config.yaml
projector_hidden: 1024
lr_schedule: "cosine"
weight_decay: 0.1
Rows from block 4 of a small self-supervised image encoder, named by matrix and row number. Rows with one number belong to one neuron. Each number is 200 + 40 x the weight over its row's rms, rounded and kept within 0 to 999. All counts start at 0.
After each neuron's rows are labels from the 100 images, of 14848, where the neuron reaches its highest value: "responds to" is what is common among them; "colour at peak" is the nearest of a few named colours to the mean colour under the peak. Only what is clearly more common there than usual is listed. The data: dead-leaves pictures: piles of overlapping shapes. In brackets: how many of the 100.
# fc1: MLP up (model.blocks.4.mlp.fc1.weight, 640x160), inputs 80-159
# fc2: MLP down (model.blocks.4.mlp.fc2.weight, 160x640, transposed), outputs 80-159

fc1.495,208,206,209,190,141,224,213,208,118,205,178,239,171,223,168,186,288,241,152,221,200,229,260,209,183,221,111,194,98,185,220,216,240,204,227,200,237,143,210,217,158,201,151,117,201,242,236,197,232,217,131,155,200,272,175,265,235,188,189,180,279,174,155,184,237,192,208,154,111,192,167,206,145,186,264,234,271,170,227,252
fc2.495,219,227,147,202,173,168,137,195,155,219,248,148,150,168,239,302,270,213,256,166,227,168,166,109,226,154,144,233,192,163,234,207,242,240,228,190,188,229,145,175,223,214,162,201,186,260,110,235,195,142,241,255,194,213,194,243,224,178,151,226,165,148,259,195,171,197,163,213,185,203,209,300,232,267,192,215,217,169,201,210
responds to: large pieces (60); grey (35)
colour at peak: black (27)

fc1.496,201,190,211,209,194,201,204,168,186,178,399,210,192,209,187,200,216,209,206,167,196,195,210,198,203,222,178,192,213,211,235,206,202,217,210,205,223,227,210,207,153,232,187,207,199,187,213,204,209,221,198,204,214,192,203,203,200,218,263,180,196,222,184,186,186,182,228,186,215,189,233,227,207,186,196,206,201,204,210,172
fc2.496,193,169,167,163,198,184,204,204,221,239,257,162,201,175,251,177,122,221,181,218,179,173,254,233,214,225,212,213,250,199,203,221,212,142,182,0,271,205,181,221,224,280,197,186,199,205,250,166,231,192,166,157,218,225,231,213,167,249,148,181,272,154,267,198,225,273,217,205,144,151,145,295,244,204,218,193,208,187,223,211
responds to: pastel (85)
colour at peak: pink (42)

fc1.106,186,96,154,213,250,200,198,174,216,197,216,170,202,181,221,174,194,181,191,210,215,272,172,209,195,183,314,206,202,203,248,147,156,180,157,291,168,234,163,189,202,295,160,249,168,148,181,249,157,187,197,186,193,222,199,214,308,276,76,164,141,234,252,195,188,196,158,186,194,178,233,331,213,181,173,210,208,201,143,188
fc2.106,184,176,188,217,185,227,237,228,196,178,202,223,223,251,288,175,265,269,249,222,221,134,196,176,195,190,259,187,179,220,255,222,203,206,224,184,179,228,251,246,213,46,220,166,151,192,235,375,245,240,159,238,180,198,219,170,192,225,138,236,213,161,254,234,196,157,202,198,185,229,107,123,212,177,171,245,224,252,154,158
responds to: shaded (93); pastel (34)
colour at peak: pink (26)

fc1.86,203,182,207,239,206,223,204,195,181,215,146,237,212,194,234,180,212,246,203,192,168,152,236,205,237,151,193,164,202,178,234,163,225,237,201,216,210,214,202,215,202,184,234,215,196,206,182,182,194,206,223,234,190,208,179,184,184,155,216,186,202,152,222,229,239,223,213,182,248,186,175,156,174,240,243,214,210,227,221,203
fc2.86,259,169,192,196,229,220,218,179,181,208,214,227,209,169,180,262,174,152,252,163,195,206,214,215,158,186,224,231,264,228,241,222,175,157,301,82,263,212,217,188,211,164,189,213,213,196,160,217,214,146,222,183,246,209,216,245,200,225,142,219,214,243,259,212,215,252,232,196,190,159,162,251,190,233,166,163,164,256,238,171
responds to: pastel (63)
colour at peak: pink (51)

fc1.173,218,202,205,207,214,228,199,177,190,180,260,212,207,187,235,234,237,225,241,172,147,205,239,184,221,225,153,184,189,208,225,229,210,189,194,162,148,238,224,174,178,198,177,187,235,213,162,178,272,124,181,186,241,228,204,225,186,202,215,204,249,273,194,222,191,241,203,197,200,190,183,152,190,216,161,207,208,232,209,214
fc2.173,175,143,208,204,229,207,196,179,185,222,217,187,219,156,148,221,213,130,220,222,146,191,149,178,187,178,190,197,198,253,190,189,259,153,238,89,227,258,236,196,208,155,151,201,210,175,180,217,243,206,213,109,288,249,189,209,200,206,152,226,224,223,251,197,268,270,113,182,232,190,174,212,221,277,173,206,191,239,151,221
responds to: pastel (74)
colour at peak: pink (63)

fc1.275,139,173,153,88,123,157,210,232,192,188,250,83,164,192,178,231,158,215,202,198,219,210,202,255,263,147,155,166,213,213,130,181,220,236,211,210,214,247,227,245,200,191,243,203,253,218,285,187,204,201,227,173,195,224,123,231,215,232,165,211,212,209,189,245,248,158,178,192,229,140,169,268,287,234,183,187,224,169,181,176
fc2.275,202,189,179,220,264,184,206,189,215,196,225,186,226,255,173,203,188,254,293,187,161,210,165,237,224,208,190,108,175,281,184,255,192,174,265,235,182,168,231,151,189,139,222,178,138,197,228,244,189,238,242,222,170,197,145,226,183,196,264,183,183,162,177,91,247,118,313,195,211,238,166,188,152,193,208,167,184,210,272,199
responds to: ring (38)
colour at peak: black (28)

fc1.512,227,226,224,212,184,182,243,202,210,171,0,200,224,184,207,171,194,201,246,191,174,214,207,206,203,206,170,187,182,189,216,188,193,187,215,221,220,200,234,174,182,240,200,203,221,218,217,218,251,181,202,179,205,202,199,167,205,234,265,249,202,171,202,200,190,193,234,224,224,198,181,146,229,191,209,177,197,216,184,209
fc2.512,137,149,207,172,195,182,157,157,182,210,50,201,202,163,266,223,152,210,163,221,149,156,210,232,201,252,198,226,253,176,171,203,230,187,160,40,263,158,177,183,253,222,193,157,217,186,253,160,215,182,177,205,218,254,228,193,148,201,134,163,213,156,266,198,220,220,219,211,184,183,163,272,200,195,176,217,225,170,189,211
responds to: pastel (81)
colour at peak: pink (71)

fc1.178,152,222,278,189,150,208,185,185,199,200,138,253,188,195,204,208,227,139,138,171,259,257,227,168,234,229,211,260,153,215,206,235,223,296,211,143,139,200,252,203,263,195,192,177,179,186,175,243,243,196,143,233,205,178,268,185,211,174,158,253,157,71,170,217,211,164,180,203,199,147,204,244,183,178,156,238,176,207,208,225
fc2.178,218,176,205,269,188,271,214,218,190,193,185,220,251,173,277,183,192,184,196,151,191,218,202,164,226,156,261,180,204,196,184,189,287,247,220,230,250,163,164,244,176,137,190,163,192,197,122,129,189,292,236,159,189,197,190,145,184,179,185,172,190,202,186,240,228,218,190,228,251,315,225,172,268,248,181,238,184,293,171,182
responds to: shaded (86); vivid (33)
colour at peak: blue (25)

fc1.215,181,198,210,196,203,191,231,167,313,235,133,216,222,192,257,181,137,219,187,208,254,152,249,189,156,172,132,129,160,267,247,208,194,99,178,185,198,179,176,183,247,230,167,126,170,212,141,181,205,201,136,140,178,175,176,251,201,222,158,222,141,187,234,168,240,164,195,210,200,196,158,181,229,155,212,20,257,249,222,254
fc2.215,191,256,229,215,165,188,221,186,256,225,215,230,221,181,164,231,138,230,218,154,203,115,252,179,214,203,230,220,160,203,273,165,190,248,176,131,182,261,256,214,236,235,177,252,288,216,221,203,237,137,156,187,221,209,165,154,142,271,238,235,259,150,199,224,174,193,149,223,191,136,204,192,217,249,123,208,180,156,169,124
responds to: shaded (79)
colour at peak: grey (45)

fc1.354,199,251,231,158,209,192,151,263,225,129,206,198,128,153,170,249,212,190,201,175,174,167,218,269,168,171,165,192,174,235,213,118,150,140,275,196,240,264,191,164,229,215,174,182,165,214,216,176,264,196,228,162,158,168,177,185,279,179,155,236,193,202,232,178,230,199,139,236,240,144,284,215,205,180,208,218,246,215,232,125
fc2.354,248,189,230,219,292,79,246,118,200,142,191,156,199,156,225,220,194,194,237,231,180,184,202,210,210,241,220,164,194,202,213,204,225,210,230,280,112,189,203,133,158,124,193,224,148,146,252,182,123,171,234,258,171,231,119,207,207,227,149,183,166,217,245,200,187,228,208,169,186,181,194,227,210,205,198,222,178,212,179,219
responds to: shaded (97); size: large (76); pastel (55); hexagon (33)
colour at peak: pink (41)

fc1.393,117,167,142,185,244,195,222,223,177,172,259,217,263,185,230,248,181,205,312,107,144,163,190,172,171,278,162,275,276,154,204,222,242,205,162,203,211,240,107,200,247,212,220,156,133,203,191,183,271,212,228,174,194,229,152,241,158,229,159,159,205,190,250,196,211,213,211,211,216,232,218,139,176,154,184,144,197,211,210,247
fc2.393,225,215,199,185,231,215,178,239,222,198,205,260,207,166,104,160,119,107,163,206,121,227,212,136,200,234,254,199,201,169,256,194,250,127,282,230,204,192,227,168,215,217,233,234,175,199,184,122,143,133,221,281,233,274,143,252,266,298,168,181,211,183,219,173,210,210,194,222,228,209,218,246,253,183,328,205,194,174,154,102
responds to: grey (32)
colour at peak: black (36)

fc1.404,226,140,142,158,172,203,193,221,230,195,165,161,289,170,152,204,168,170,182,120,257,255,235,175,161,227,165,279,287,218,212,178,171,188,175,234,214,270,255,235,185,223,221,198,273,222,230,199,148,169,173,112,193,253,160,204,227,174,143,236,200,254,239,273,111,208,238,193,140,240,220,292,186,162,176,206,214,225,216,204
fc2.404,211,204,209,209,201,289,191,199,222,167,203,241,277,251,208,141,156,221,236,223,191,175,235,194,226,215,215,167,208,150,242,193,219,198,273,206,178,164,206,283,199,133,180,162,211,231,214,282,248,140,174,178,179,134,171,198,173,239,214,194,234,159,259,213,137,152,293,224,188,261,140,242,164,231,184,195,231,213,174,211
responds to: large pieces (73)
colour at peak: black (30)

fc1.82,171,236,173,198,191,226,223,208,171,188,205,214,224,247,215,218,171,153,212,222,173,165,159,196,237,186,189,216,116,197,232,224,211,211,190,145,241,333,303,213,279,191,248,135,211,148,159,248,184,180,212,235,170,202,168,211,180,87,208,143,196,200,175,209,143,192,211,209,263,208,232,215,227,143,239,204,188,201,235,251
fc2.82,215,247,158,198,214,183,187,219,191,170,149,156,219,265,293,129,171,149,189,196,190,158,224,234,216,225,160,231,137,150,238,171,153,137,244,268,194,149,268,210,194,209,194,235,228,173,224,260,205,160,202,206,181,180,174,174,193,214,193,211,311,241,185,287,226,142,175,144,208,191,160,198,286,257,203,225,167,227,178,283
responds to: grey (41)
colour at peak: black (27)

fc1.319,197,197,173,179,170,208,177,218,131,178,172,176,214,181,130,232,203,229,185,216,222,207,234,219,214,163,204,201,195,167,146,243,258,220,136,223,213,197,177,182,218,173,184,164,190,153,180,256,176,178,156,189,312,191,242,213,104,185,144,225,188,171,206,188,179,180,221,184,174,161,125,209,190,108,149,129,158,220,116,247
fc2.319,199,184,186,145,218,157,211,149,170,218,223,133,169,192,129,197,176,231,269,198,170,179,173,119,137,104,257,249,202,210,161,223,239,265,192,266,196,238,169,197,181,148,231,187,209,181,158,300,139,193,223,284,223,230,163,243,173,187,116,210,162,216,210,169,192,122,215,224,162,202,187,157,192,201,217,215,228,164,214,123
responds to: textured (68); large pieces (61)
colour at peak: grey (43)

fc1.0,205,214,167,237,225,189,214,284,184,151,198,158,192,230,201,197,246,233,200,168,179,183,244,203,258,219,120,217,207,202,164,154,169,199,204,190,167,205,154,192,253,195,219,204,267,243,306,209,173,81,265,162,199,259,198,218,231,86,120,205,270,173,245,225,177,226,236,187,190,207,240,198,249,175,236,169,244,217,241,213
fc2.0,192,200,118,205,187,250,201,211,216,160,201,205,218,312,192,149,242,236,202,244,190,168,164,199,198,141,122,173,173,176,174,207,172,150,187,190,181,121,245,206,179,183,173,237,245,248,230,245,252,133,160,185,219,154,191,181,188,249,223,106,274,181,270,186,149,183,225,184,168,256,190,289,286,249,248,226,194,184,269,176
responds to: grey (37)
colour at peak: black (35)